{"encoder_head_dim": 64, "encoder_patch_size": [8, 8], "decoder_activation": "leaky_relu", "decoder_blocks_per_level": 2, "residual_init": "none", "muon_scale": "match_rms_adamw", "orthogonalizer": "newton_schulz_5", "cautious_weight_decay": true, "lr_schedule": "cosine"}
Rows from block 5 of the decoder of a small spectrogram FSQ autoencoder, named by matrix and row number. Rows with one number belong to one channel. Each number is 200 + 20 x the weight over its row's rms, rounded and kept within 0 to 999. All counts start at 0.
After each channel's rows are labels from the 100 clips, of 14976, where the channel reaches its highest value: "responds to" is what is common among them. Only what is clearly more common there than usual is listed. The data: chords played on synthesised instruments.
# convs0: first 3x3 conv (decoder.decb.1.1.convs.0.weight, 128x128x3x3, each kernel summed), inputs 0-127
# convs1: second 3x3 conv (decoder.decb.1.1.convs.1.weight, 128x128x3x3, transposed, each kernel summed), outputs 0-127

convs0.71,200,200,199,200,199,200,200,85,200,200,200,200,202,201,200,200,218,200,200,200,96,201,200,200,200,200,193,200,200,200,200,200,200,199,200,239,200,200,200,200,200,199,202,47,200,200,200,200,200,195,188,200,200,200,200,162,200,200,200,200,200,199,200,200,200,200,200,200,200,200,199,204,200,201,217,200,200,209,200,200,200,200,200,200,200,200,199,200,200,200,200,200,200,205,196,203,200,200,200,200,200,200,200,200,200,200,200,198,200,200,200,200,200,200,200,200,201,200,200,200,200,200,200,200,200,200,200,200
convs1.71,200,200,196,200,200,200,200,222,200,200,200,200,200,200,200,208,200,200,200,200,210,200,200,200,199,200,200,200,200,200,200,200,200,200,200,203,200,199,200,200,200,200,200,400,200,200,200,200,200,200,200,200,200,200,200,131,200,200,200,200,200,200,200,200,200,200,205,200,200,200,200,200,200,200,123,200,200,200,200,200,200,200,200,200,200,200,200,200,200,200,200,200,200,200,200,200,200,200,200,200,200,200,200,200,200,200,200,200,200,200,200,200,200,200,200,200,200,200,200,200,200,200,200,200,200,200,200,200
responds to: clipping; text has "clipped"; white noise; instrument: harpsichord-like

convs0.38,192,198,208,182,187,179,200,201,229,199,202,209,208,234,200,191,200,188,208,195,202,199,191,187,204,208,209,198,207,212,184,209,198,191,213,199,180,193,200,182,84,200,191,201,199,184,184,203,200,201,184,205,203,197,135,199,197,221,211,201,200,193,200,210,175,196,195,200,200,268,200,189,207,185,202,198,202,196,184,200,200,200,201,196,183,202,206,205,200,199,199,185,203,201,197,208,205,170,210,201,204,187,198,206,260,199,227,187,194,187,206,190,200,201,212,197,192,199,187,199,200,200,210,208,306,160,185,196
convs1.38,195,204,174,198,198,207,122,200,202,201,203,167,138,180,199,196,200,178,210,201,200,188,200,200,200,179,209,185,202,200,193,171,178,190,190,200,255,202,193,200,224,174,195,200,229,200,252,200,183,199,229,160,200,172,192,197,192,164,201,200,199,201,200,221,163,198,206,200,201,167,216,213,203,211,201,199,200,193,197,198,229,200,204,195,195,229,197,200,195,183,209,176,212,179,223,248,176,200,199,200,200,180,226,190,207,207,207,149,195,239,206,200,184,172,186,261,198,206,208,200,219,200,200,200,178,202,235,192
responds to: saw pad; string section-like

convs0.29,198,198,201,191,207,268,198,199,197,200,273,201,201,195,207,199,200,198,166,181,199,191,187,200,201,194,188,197,198,187,201,201,205,201,194,203,195,185,200,199,208,96,194,200,205,188,207,200,200,201,200,211,195,120,205,203,205,206,197,204,170,191,200,216,205,222,200,211,198,198,198,197,201,216,203,187,200,193,200,192,203,201,201,200,212,200,196,203,175,197,191,283,201,202,198,200,217,194,173,200,207,199,232,147,208,231,204,196,198,214,246,214,199,193,199,203,218,188,200,200,200,200,175,225,203,200,200,186
convs1.29,202,203,157,211,200,168,214,200,194,212,236,219,122,196,196,200,205,186,198,207,200,218,200,215,199,203,202,205,214,200,229,130,268,215,177,199,229,209,208,186,178,208,200,201,182,203,222,197,243,182,173,203,200,234,252,202,203,209,191,216,200,182,197,246,172,188,247,200,200,204,208,200,208,185,200,207,196,229,178,192,177,203,210,201,176,187,239,195,206,200,164,201,189,204,175,183,190,200,211,205,200,202,206,201,193,183,193,232,186,201,191,200,222,196,217,193,227,200,200,178,204,200,200,200,218,198,184,171
responds to: square lead

convs0.53,200,219,209,197,178,199,202,200,215,200,191,197,92,187,205,206,200,253,200,202,199,203,196,196,200,227,195,195,200,197,189,226,200,200,196,201,200,200,200,201,202,199,192,208,201,200,200,201,200,309,201,195,198,197,202,212,205,188,173,198,200,202,200,146,212,200,190,186,200,200,165,279,202,212,195,232,209,174,214,199,210,168,209,203,196,200,199,209,204,200,189,200,202,198,174,196,186,194,200,200,218,189,198,200,215,174,200,200,218,195,200,191,191,224,199,205,168,199,209,189,200,200,186,235,202,200,208,201
convs1.53,201,205,202,202,201,200,204,194,204,199,186,201,241,194,199,200,198,212,208,177,197,185,200,198,198,199,198,186,201,203,235,170,204,187,214,212,202,212,198,201,183,205,201,202,175,226,200,201,205,87,200,185,200,161,201,200,185,231,209,200,190,260,196,152,201,195,221,200,195,200,140,151,198,201,198,202,197,206,210,204,181,200,204,212,176,212,200,202,197,181,161,201,166,197,208,132,184,180,232,199,200,205,193,172,200,213,190,198,190,191,200,200,202,196,201,200,200,198,200,204,230,200,200,152,205,200,195,200
responds to: marimba-like; text has "piano"

convs0.1,199,203,200,206,206,155,198,215,256,200,180,186,169,178,200,177,276,196,196,162,196,200,202,203,199,201,225,215,196,201,200,199,195,202,179,201,202,200,200,216,201,201,193,210,199,195,194,198,200,172,169,199,199,203,200,200,195,197,199,199,200,199,200,140,197,231,201,196,200,200,208,200,182,207,204,202,253,204,148,200,280,200,199,250,200,200,201,170,199,195,195,200,200,209,184,204,212,263,155,201,191,200,151,201,209,200,200,177,199,190,200,216,199,201,221,203,177,200,195,199,200,200,190,194,205,201,228,201
convs1.1,194,200,216,201,148,202,200,203,149,201,192,200,201,260,200,200,200,226,202,198,217,208,200,222,199,206,200,192,206,200,229,200,221,214,212,207,183,156,199,200,204,223,218,200,186,205,195,199,202,246,215,171,200,200,200,185,187,211,232,200,201,227,200,182,207,200,256,200,203,211,196,200,241,196,200,202,166,187,292,201,196,195,207,205,187,205,221,224,187,208,221,202,220,208,199,184,129,138,200,210,200,200,213,194,202,213,206,192,207,194,207,200,200,195,208,181,199,191,200,212,205,200,200,202,198,202,239,209
responds to: mains hum

convs0.37,241,203,193,186,201,198,171,200,202,183,209,204,190,194,202,200,200,201,198,199,200,172,205,199,200,195,211,207,208,199,206,203,196,174,201,201,198,203,200,198,204,200,195,201,204,203,199,150,189,195,200,206,204,149,225,201,202,202,205,200,173,193,200,199,200,216,200,198,200,203,197,200,201,190,200,204,200,219,214,299,208,200,199,202,204,200,200,203,185,199,200,314,155,202,202,200,194,200,216,248,200,200,187,229,201,193,201,202,201,200,203,209,237,206,200,199,139,174,229,197,200,200,203,200,148,200,208,199
convs1.37,244,199,199,199,200,196,224,195,200,180,184,193,198,206,223,200,200,200,198,210,198,192,200,201,200,193,166,190,212,223,200,203,188,195,223,200,190,192,202,200,217,206,202,200,161,196,186,206,218,217,213,230,200,234,201,202,200,186,193,193,204,210,204,201,198,208,206,200,200,199,206,200,175,204,200,201,207,195,202,136,201,206,201,198,200,199,199,200,208,205,204,87,215,211,217,192,202,201,218,212,200,207,269,136,221,200,201,215,204,197,220,200,157,156,184,201,267,201,178,201,193,197,200,202,196,218,199,221
responds to: the note F; the note G#

convs0.25,209,201,203,200,220,201,191,197,201,199,200,214,202,205,197,204,200,200,199,181,200,221,194,205,206,201,109,186,203,201,195,207,176,209,202,210,200,199,200,200,183,190,177,203,201,201,202,198,200,185,201,200,197,207,200,200,198,197,205,200,210,212,200,216,195,207,220,206,35,200,198,194,201,196,200,197,204,206,208,200,200,198,205,218,207,200,199,201,201,199,197,172,225,159,200,199,204,200,183,195,201,192,205,216,200,203,183,200,208,211,214,193,250,238,204,198,200,194,217,203,200,200,225,182,212,203,204,204
convs1.25,195,200,265,211,201,235,154,199,203,200,250,217,187,238,202,199,216,180,190,204,169,209,197,200,201,202,196,198,205,200,194,219,210,188,213,201,203,199,198,200,220,165,199,200,246,200,198,220,190,207,202,212,200,235,217,198,208,205,171,195,185,140,200,213,185,200,196,200,245,227,200,196,215,210,200,202,203,200,216,233,200,200,191,196,200,221,200,202,212,178,200,229,205,201,215,203,200,193,168,239,200,200,191,170,209,231,177,215,188,154,194,200,102,201,214,183,200,199,197,216,206,200,201,204,214,200,200,185
responds to: mains hum

convs0.72,200,201,182,186,204,235,200,204,196,205,232,193,194,194,200,200,254,205,200,203,202,201,186,255,200,184,203,212,201,236,174,202,201,200,159,199,206,199,200,176,163,199,190,199,201,210,229,202,200,194,194,232,193,186,157,201,210,218,240,200,200,200,200,228,192,189,219,208,200,197,171,192,196,182,197,244,195,210,219,200,180,228,291,201,196,230,229,202,201,201,184,161,202,216,206,200,210,172,200,200,207,158,209,183,189,199,193,182,224,201,206,203,200,200,184,189,231,202,204,202,200,200,211,174,138,166,207,202
convs1.72,206,206,222,190,198,183,183,199,198,202,206,188,180,152,202,198,200,222,203,202,208,187,200,157,200,205,199,192,210,156,197,217,212,206,216,199,199,198,194,250,173,203,207,194,214,206,201,205,186,201,203,177,200,182,193,210,212,188,165,201,200,192,198,193,241,202,190,200,202,184,201,201,201,226,200,236,199,182,250,204,201,265,118,192,199,204,203,204,209,206,248,198,215,182,167,232,187,170,200,196,200,200,226,187,274,206,181,218,197,214,195,200,204,184,181,203,197,199,201,186,189,200,200,213,202,233,240,200
responds to: marimba-like

convs0.104,200,200,200,200,198,200,200,200,326,200,200,200,200,199,200,200,382,200,200,200,200,200,200,200,200,200,200,201,200,200,200,200,200,200,200,240,200,200,200,200,200,200,199,203,200,200,200,200,200,200,200,200,200,200,200,202,201,200,208,200,200,200,200,201,200,200,200,200,200,200,200,200,200,200,205,200,200,217,200,200,200,200,200,202,200,200,200,200,200,200,200,200,200,214,198,200,200,200,200,200,200,200,200,200,200,200,200,200,210,200,200,200,200,200,200,200,200,200,200,200,200,200,200,199,200,200,200,200
convs1.104,200,200,200,200,188,200,200,193,166,200,200,204,200,199,200,197,192,197,200,195,200,192,200,200,200,200,199,200,200,200,204,209,201,199,199,154,200,200,200,200,199,201,398,195,200,203,200,200,200,185,199,201,200,198,200,200,200,197,192,200,199,192,200,200,200,200,193,200,200,198,200,200,201,200,200,200,200,200,200,200,200,200,197,200,200,200,200,114,200,200,199,200,200,200,200,202,200,190,200,199,200,201,201,200,200,200,200,200,189,201,200,200,200,200,200,200,200,200,200,200,200,200,200,182,202,200,200,200
responds to: clipping; text has "clipped"

convs0.45,199,163,200,167,199,201,194,195,176,200,200,217,150,194,200,199,200,268,200,178,199,196,203,171,200,212,200,224,176,199,200,217,200,200,175,201,212,200,200,193,216,197,199,200,189,193,188,204,200,186,216,179,201,205,200,200,193,175,200,200,200,200,200,185,196,200,208,197,200,182,200,156,226,178,194,183,208,200,191,200,200,274,161,210,199,221,197,212,200,201,201,200,199,215,203,199,201,205,196,200,200,200,206,203,216,216,209,165,225,198,198,196,200,200,73,208,206,200,192,209,200,200,205,141,200,200,212,200
convs1.45,200,201,175,201,200,212,193,200,200,200,210,201,196,167,200,195,206,122,201,183,196,198,200,234,200,200,200,204,144,184,160,179,184,209,197,200,203,235,198,201,202,208,200,201,198,201,200,192,189,142,200,207,200,200,184,196,202,202,197,200,201,224,200,223,198,213,203,200,200,200,208,199,172,168,200,197,144,200,200,170,182,104,180,207,219,200,200,200,197,178,259,199,236,204,208,186,150,192,199,204,200,187,181,196,189,220,178,203,196,237,198,200,200,202,200,183,199,197,201,221,204,200,200,167,198,197,200,200
responds to: strummed; marimba-like

convs0.47,147,200,199,200,191,203,195,200,196,194,224,201,199,200,200,197,200,200,229,184,185,192,203,199,200,201,274,190,200,199,214,202,259,197,198,203,192,201,200,200,201,202,209,206,190,196,200,200,199,202,204,200,202,236,148,209,213,202,221,201,223,201,200,198,204,236,191,208,200,195,185,197,194,202,199,199,208,206,197,163,202,200,203,203,198,200,204,203,188,203,202,303,201,200,205,199,212,217,178,134,199,213,198,144,202,218,252,217,179,192,215,183,200,200,194,205,206,259,202,200,200,200,198,183,200,205,219,194
convs1.47,200,200,200,200,201,211,184,200,200,215,187,201,200,198,200,200,199,195,200,200,201,217,200,201,200,200,66,200,205,200,199,214,131,231,200,200,203,197,200,200,200,200,200,200,199,196,200,207,200,205,181,194,200,243,194,200,195,198,200,200,200,200,200,200,206,200,201,200,200,201,212,200,195,199,206,200,169,199,200,220,200,200,200,200,205,198,200,200,197,193,205,199,254,205,200,200,198,162,161,126,200,201,178,206,200,189,199,194,200,200,208,200,216,287,210,194,200,159,200,208,200,200,200,200,203,200,201,209
responds to: the note A#; arpeggio; playing: arpeggio down; root: A#

convs0.12,200,200,199,209,199,185,200,200,203,203,223,198,176,196,210,200,200,200,201,158,200,200,200,202,200,200,211,200,200,201,202,202,192,203,197,200,199,201,200,200,201,194,201,199,195,201,200,192,201,200,200,201,201,23,196,199,201,196,218,213,183,193,200,182,200,192,173,204,206,200,193,201,198,206,200,199,200,199,205,224,202,200,203,200,204,200,200,204,227,200,197,225,189,200,200,200,208,200,192,130,201,200,207,141,199,194,152,197,199,202,199,197,176,206,204,204,203,204,200,197,200,200,200,200,200,200,200,184
convs1.12,199,200,200,200,200,200,200,199,200,202,210,237,200,200,197,200,200,200,212,297,200,207,200,200,200,199,201,200,201,200,200,200,201,196,200,200,203,200,220,202,205,209,200,200,202,200,200,199,212,200,200,200,198,280,200,200,200,200,201,193,83,200,171,199,202,157,201,200,201,198,195,200,205,196,200,200,201,200,200,219,200,198,200,202,200,199,200,200,177,200,199,200,244,200,200,200,195,199,212,228,200,207,200,272,200,198,222,200,200,206,206,200,189,206,200,198,160,128,201,193,200,200,200,200,200,201,199,196
responds to: arpeggio; playing: arpeggio down; vibraphone-like

convs0.124,200,199,190,193,199,196,200,186,217,200,237,207,235,204,200,199,170,195,202,201,201,200,199,198,199,175,205,195,205,202,226,196,177,201,216,201,196,200,200,200,201,196,203,200,185,199,208,194,200,385,198,196,198,202,200,197,191,197,191,200,200,201,200,244,200,209,195,197,200,195,188,200,200,204,200,199,216,215,206,199,198,199,177,199,201,200,214,207,204,199,199,219,195,196,170,200,216,198,201,200,198,200,208,200,199,204,208,152,163,201,197,202,200,193,194,201,198,201,199,200,200,200,200,232,197,201,192,197
convs1.124,193,202,194,199,221,209,200,200,192,200,179,199,204,226,204,200,199,200,200,205,196,239,200,207,200,200,200,200,202,199,208,194,200,222,200,201,210,203,200,200,209,204,183,201,215,201,193,198,201,13,200,184,200,238,200,202,192,201,200,200,205,201,198,200,197,200,200,200,202,221,237,191,237,199,200,200,202,202,199,207,200,207,207,193,172,200,200,195,200,201,224,217,211,220,200,236,195,199,196,213,200,193,192,203,200,205,195,212,217,190,199,200,187,183,197,186,200,200,200,199,200,200,204,229,192,200,209,200
responds to: marimba-like; organ-like

convs0.23,200,200,200,200,211,200,200,275,199,200,201,200,200,192,200,200,200,205,200,200,99,200,200,200,200,199,198,200,200,201,200,200,200,199,200,223,200,200,200,201,201,200,196,19,200,200,200,200,200,188,200,199,200,201,205,178,197,199,195,200,200,192,200,200,200,200,200,200,200,200,200,208,200,200,175,200,200,200,200,200,200,201,197,200,200,200,199,200,200,200,199,203,200,203,212,198,201,200,200,200,200,200,200,200,200,200,200,200,196,200,199,199,200,200,200,200,200,201,200,200,200,200,199,200,200,200,200,200
convs1.23,200,200,200,197,256,200,198,172,200,200,200,201,199,212,200,200,200,198,211,211,200,202,200,205,221,200,200,200,194,198,197,201,200,173,200,200,200,193,200,200,198,200,199,391,201,200,200,200,198,210,200,198,200,200,200,200,200,200,200,200,200,200,200,199,200,200,200,200,200,200,199,200,200,200,123,200,200,200,200,200,200,200,201,202,200,200,200,200,215,200,200,198,200,156,199,200,200,200,206,199,200,199,206,196,200,200,192,207,181,200,200,200,205,200,185,200,200,201,200,199,200,200,200,198,199,200,200,204
responds to: clipping; text has "clipped"; mains hum

convs0.74,200,198,200,195,205,200,197,202,200,200,200,210,41,199,201,200,200,206,173,165,199,191,112,217,200,196,191,222,200,200,230,197,200,200,190,200,187,201,200,209,218,174,199,200,192,185,200,191,200,199,202,221,214,208,197,200,211,185,152,200,200,179,200,168,211,200,197,203,200,199,189,209,198,196,199,193,209,191,203,202,199,216,211,197,232,190,208,192,194,187,190,210,200,180,202,205,233,210,191,201,201,195,210,205,198,199,200,199,216,196,217,181,199,203,208,214,207,215,200,201,200,200,224,228,192,199,196,200
convs1.74,205,200,200,202,196,191,190,201,195,190,207,207,367,217,200,200,198,200,193,200,203,190,200,210,206,203,205,202,200,196,146,192,203,198,182,200,186,195,200,200,204,232,200,197,212,200,201,203,196,200,219,194,200,193,186,196,202,188,203,200,200,195,208,200,242,208,201,171,200,151,205,205,183,215,200,197,203,187,201,203,188,193,202,202,201,212,209,201,226,195,156,205,190,201,187,203,161,200,201,193,200,239,177,193,194,187,160,172,189,202,198,193,198,203,199,196,194,189,200,186,200,200,198,209,198,201,180,200
responds to: square lead

convs0.61,200,220,200,201,253,198,199,268,355,201,198,203,187,192,200,264,290,197,199,200,239,200,201,199,218,195,200,205,202,201,200,200,206,197,210,201,203,200,200,200,200,200,200,202,212,200,198,200,200,227,200,212,200,200,200,198,197,191,213,200,200,192,200,200,200,200,201,210,200,201,191,203,198,203,198,193,199,200,195,200,220,200,200,191,200,199,210,207,202,200,203,200,200,243,201,202,201,185,200,200,200,200,199,200,200,198,200,199,205,199,210,200,198,198,199,200,201,200,199,208,200,200,199,199,200,200,201,200
convs1.61,195,200,200,201,102,198,196,164,136,200,201,228,200,199,202,151,182,190,178,201,200,200,200,142,230,200,200,181,153,200,200,200,190,216,200,200,204,199,192,200,221,205,196,201,200,198,190,200,207,108,191,200,200,218,200,198,199,178,205,200,200,175,199,178,195,199,200,200,201,195,201,198,199,198,199,200,210,185,190,197,206,196,184,223,172,203,200,144,210,201,211,201,209,209,198,204,217,219,200,200,198,200,211,218,200,203,200,195,154,206,200,200,190,204,191,208,196,200,200,176,198,200,200,200,200,200,262,194
responds to: clipping; text has "clipped"; mains hum

convs0.20,200,208,206,194,199,208,200,201,200,199,234,201,165,196,199,200,200,204,181,166,200,199,194,200,200,197,203,189,172,199,214,200,201,203,131,200,204,201,200,210,251,175,196,199,197,238,193,205,200,196,209,225,206,196,191,200,164,168,192,201,207,202,200,199,205,201,204,196,198,92,209,202,195,222,202,182,163,144,212,200,196,197,213,194,206,200,189,200,197,198,188,214,199,193,201,197,206,205,198,200,204,103,186,193,196,212,200,173,198,188,202,202,200,200,201,189,204,199,189,202,200,200,241,201,189,172,166,192
convs1.20,188,200,214,166,207,196,188,202,201,202,155,244,156,224,200,200,207,192,195,198,201,198,200,189,198,192,205,205,193,200,198,235,180,203,188,207,211,205,202,200,173,253,200,201,210,166,199,206,199,192,203,206,200,190,169,197,213,205,183,197,199,198,206,203,198,201,191,200,196,341,210,200,195,186,200,194,234,198,186,201,206,203,208,210,209,198,197,204,207,199,204,197,205,196,198,225,199,195,203,199,200,196,231,204,211,204,215,212,192,184,198,200,193,195,209,188,201,209,200,202,203,200,203,199,272,236,250,200
responds to: saw pad; vibraphone-like

convs0.81,204,195,167,192,200,201,206,197,204,200,198,216,210,156,200,199,157,200,200,193,201,200,201,242,199,175,199,224,213,208,188,203,202,199,265,190,194,196,200,211,191,202,203,199,194,189,208,201,200,206,189,192,199,202,205,196,198,197,191,201,193,203,200,190,203,199,205,189,200,218,200,198,209,171,199,175,163,200,356,201,216,192,142,193,199,203,198,186,200,192,219,202,201,172,180,200,199,193,200,200,200,204,200,200,200,204,200,214,182,200,190,202,201,200,237,189,224,205,194,202,200,200,205,198,212,203,229,200
convs1.81,197,213,201,195,211,210,198,199,197,199,202,219,280,233,199,205,189,182,194,179,180,210,202,181,199,194,205,228,156,199,190,200,233,208,169,204,167,202,196,183,193,199,198,199,200,216,189,194,200,161,183,186,199,196,192,198,207,194,207,198,202,226,196,119,215,198,176,200,206,180,174,208,201,201,200,200,199,219,108,205,176,174,199,239,189,195,200,187,196,205,198,202,150,243,209,186,212,209,204,200,200,213,165,204,199,199,200,209,214,163,197,209,215,207,199,192,198,205,208,207,198,200,194,174,169,207,178,206
responds to: square lead; marimba-like

convs0.88,213,200,204,202,199,188,199,199,200,197,162,203,208,200,220,200,200,193,204,224,197,117,199,200,200,200,205,206,201,200,199,197,226,221,200,200,200,206,200,199,197,234,188,202,197,197,203,187,201,200,206,200,200,203,197,200,201,201,197,199,198,209,200,228,200,176,203,203,193,205,218,195,193,205,205,196,195,202,196,108,199,199,198,200,202,200,200,199,226,194,199,211,232,199,200,193,187,206,200,201,208,201,220,194,201,139,58,199,201,199,200,199,188,187,201,200,177,206,175,205,200,200,203,211,204,202,203,202
convs1.88,202,200,206,218,190,196,200,200,199,200,201,263,198,201,198,200,200,200,193,200,194,200,200,203,200,198,155,200,200,200,200,199,184,194,200,200,206,208,248,200,200,184,209,200,211,199,200,194,245,208,200,199,200,256,209,205,204,200,214,206,207,211,184,203,200,126,200,200,202,192,173,200,162,195,200,200,197,196,200,213,194,201,200,200,200,217,194,196,129,200,202,205,209,196,199,199,201,194,111,184,200,198,200,206,208,315,202,200,202,194,200,200,204,197,200,212,190,201,200,199,207,197,200,209,200,198,195,204
responds to: arpeggio; organ-like

convs0.110,200,193,198,263,196,178,204,197,200,201,182,197,205,187,199,196,200,184,203,217,199,194,189,196,200,218,108,184,209,208,201,198,200,223,203,197,186,200,200,196,201,183,201,196,192,190,198,176,200,173,235,211,200,211,200,198,187,198,192,199,200,204,200,252,204,193,192,197,199,184,208,154,238,210,200,196,194,225,159,207,192,203,214,263,183,225,205,205,219,199,206,196,195,219,196,200,187,318,200,211,207,198,194,198,205,231,200,204,196,198,189,199,200,212,193,191,206,202,200,191,200,200,207,179,202,218,201,197
convs1.110,179,200,200,200,200,279,219,200,165,206,221,217,186,147,200,201,200,177,200,160,201,253,200,203,203,195,227,194,208,195,154,197,231,202,173,199,206,200,200,200,193,204,221,200,214,200,203,192,188,224,203,235,200,210,195,189,201,201,259,200,201,184,202,176,195,202,200,200,187,191,208,258,178,200,200,201,239,200,208,203,204,200,199,203,200,200,197,191,167,220,226,113,187,200,197,243,200,188,186,191,200,200,196,199,200,186,199,192,231,196,206,200,191,192,157,204,199,216,200,197,201,200,200,208,201,199,193,180
responds to: marimba-like; organ-like

convs0.79,200,200,200,202,189,197,198,195,215,200,218,219,199,199,204,230,200,195,199,196,177,200,201,202,200,221,199,206,219,142,223,200,200,202,191,208,204,38,200,212,204,189,193,201,200,198,194,197,198,193,200,195,201,200,200,194,208,193,214,200,199,250,200,202,187,196,177,197,201,194,200,212,203,202,196,171,198,196,206,199,187,200,197,200,198,202,197,195,200,200,201,185,200,214,202,231,207,200,200,200,200,200,168,201,201,197,200,202,198,221,201,138,199,205,200,205,213,213,200,174,200,200,239,209,173,200,210,155
convs1.79,198,194,193,210,200,198,197,203,181,199,171,204,212,189,200,192,199,219,194,193,196,168,205,216,199,201,198,257,183,205,199,188,225,207,202,201,201,181,187,201,199,173,183,200,195,200,211,201,207,176,200,201,198,199,200,193,214,280,215,201,200,193,198,204,167,200,223,200,197,214,200,201,209,182,200,200,211,171,262,198,204,209,158,174,197,201,217,201,196,199,183,214,218,204,214,205,189,194,209,196,200,199,176,186,192,200,222,209,216,153,200,240,215,221,168,179,201,200,200,320,196,200,198,206,206,191,229,202
responds to: text has "noise"

convs0.86,200,209,207,221,189,181,204,206,191,202,221,204,209,202,190,210,204,233,205,224,193,176,202,172,199,211,168,194,213,200,237,207,200,197,204,194,203,194,200,186,199,213,320,198,209,174,210,222,200,250,210,196,210,201,201,199,202,213,187,204,200,179,200,205,205,199,179,206,142,202,216,200,201,221,199,228,203,199,192,203,200,207,199,205,197,210,211,151,202,213,181,200,174,205,200,196,195,245,286,202,200,234,200,215,193,194,199,216,203,199,203,189,203,216,190,209,195,225,201,213,200,200,200,216,208,165,198,201
convs1.86,199,187,191,199,207,220,218,200,186,200,191,200,210,195,225,200,197,203,200,200,203,189,200,287,202,200,203,194,271,246,206,206,188,212,165,194,200,183,188,200,188,180,196,200,210,210,210,200,198,176,179,203,200,228,187,192,200,200,200,204,200,204,200,204,205,197,198,200,218,197,200,222,198,198,200,199,215,199,219,195,235,201,184,197,211,200,204,200,173,170,105,183,204,206,132,232,221,197,156,209,200,183,201,196,198,182,206,179,223,199,200,200,203,193,203,251,201,211,200,176,200,200,199,213,197,223,164,197
responds to: strummed; marimba-like

convs0.107,200,207,197,203,79,225,201,194,245,205,202,222,208,198,200,199,200,233,200,200,197,201,195,207,197,157,179,184,200,242,217,218,200,198,201,189,206,200,200,201,211,198,190,198,206,202,200,200,200,140,224,202,197,197,199,196,195,199,180,202,201,189,200,180,200,201,190,210,199,185,170,222,253,209,197,202,196,245,195,199,201,252,203,166,199,231,209,213,200,191,198,175,195,237,196,200,187,195,200,200,200,200,199,197,201,208,194,180,177,202,200,197,206,196,210,208,214,195,200,203,200,200,200,276,201,207,197,205
convs1.107,206,196,202,190,255,199,199,200,200,203,206,204,197,278,192,199,213,212,202,202,200,202,199,154,199,200,201,182,215,156,218,198,211,178,206,219,200,238,201,199,216,200,204,229,207,210,199,200,194,236,196,164,198,196,197,215,164,201,197,198,208,246,200,261,207,217,219,200,193,220,214,189,207,189,200,196,198,172,220,185,187,169,160,201,221,197,204,199,189,165,188,210,187,206,214,196,202,182,199,200,192,193,229,192,193,202,200,212,197,200,202,204,200,168,190,212,200,193,200,189,198,200,201,100,202,228,224,200
responds to: marimba-like

convs0.42,200,217,194,213,291,200,200,169,196,198,170,184,150,199,200,200,194,183,203,219,175,200,196,222,201,229,223,199,190,195,180,204,174,199,185,205,201,200,200,207,189,170,231,203,198,199,199,201,200,272,213,196,199,200,213,199,231,194,172,201,200,206,200,158,212,201,192,211,200,202,97,227,209,198,203,196,216,200,198,203,200,235,202,230,236,226,214,190,201,193,199,212,196,171,179,200,231,218,200,201,206,198,205,198,200,190,190,203,187,184,194,212,197,200,179,197,208,200,200,201,200,200,193,168,213,197,192,196
convs1.42,200,189,197,200,203,197,216,205,202,198,253,236,196,244,192,201,195,192,191,194,201,209,200,165,199,200,186,189,276,222,217,203,172,221,203,198,198,201,194,201,193,200,212,180,192,204,198,200,211,142,225,219,200,189,200,208,220,218,246,194,201,167,205,175,238,192,169,200,196,205,209,203,200,211,200,213,275,218,278,219,201,200,182,170,202,188,199,217,218,213,223,190,206,205,176,209,223,243,201,196,206,216,199,217,197,199,215,193,209,181,187,199,194,215,212,227,200,174,200,205,200,200,200,212,188,200,216,200
responds to: marimba-like

convs0.116,200,191,194,198,199,200,200,207,201,199,199,212,212,238,200,204,197,203,201,193,200,200,204,159,200,205,199,166,193,208,203,209,200,198,155,200,195,200,200,171,182,200,202,206,184,244,203,200,200,200,191,140,199,205,228,201,190,227,202,200,198,176,200,205,214,200,219,198,200,195,207,192,218,203,204,260,204,208,205,200,190,204,327,200,200,207,180,196,200,200,151,200,200,209,152,193,203,197,200,200,163,151,209,200,220,206,200,217,185,198,200,217,203,200,209,164,213,200,200,198,200,200,195,192,239,196,203,201
convs1.116,200,198,200,215,192,225,223,201,200,189,162,201,190,208,221,200,203,205,200,216,229,210,206,207,215,213,195,283,183,191,190,190,187,212,185,197,171,198,206,207,204,183,199,199,186,176,212,202,233,204,202,232,200,214,221,219,205,180,189,204,203,209,199,195,132,202,239,202,197,200,191,205,192,210,200,145,190,200,191,190,283,198,123,200,202,181,224,192,195,214,187,200,181,204,207,208,206,205,197,198,200,211,176,233,182,201,176,207,196,227,195,200,186,203,194,216,198,249,199,204,177,200,198,209,192,200,187,196
responds to: square lead; vibraphone-like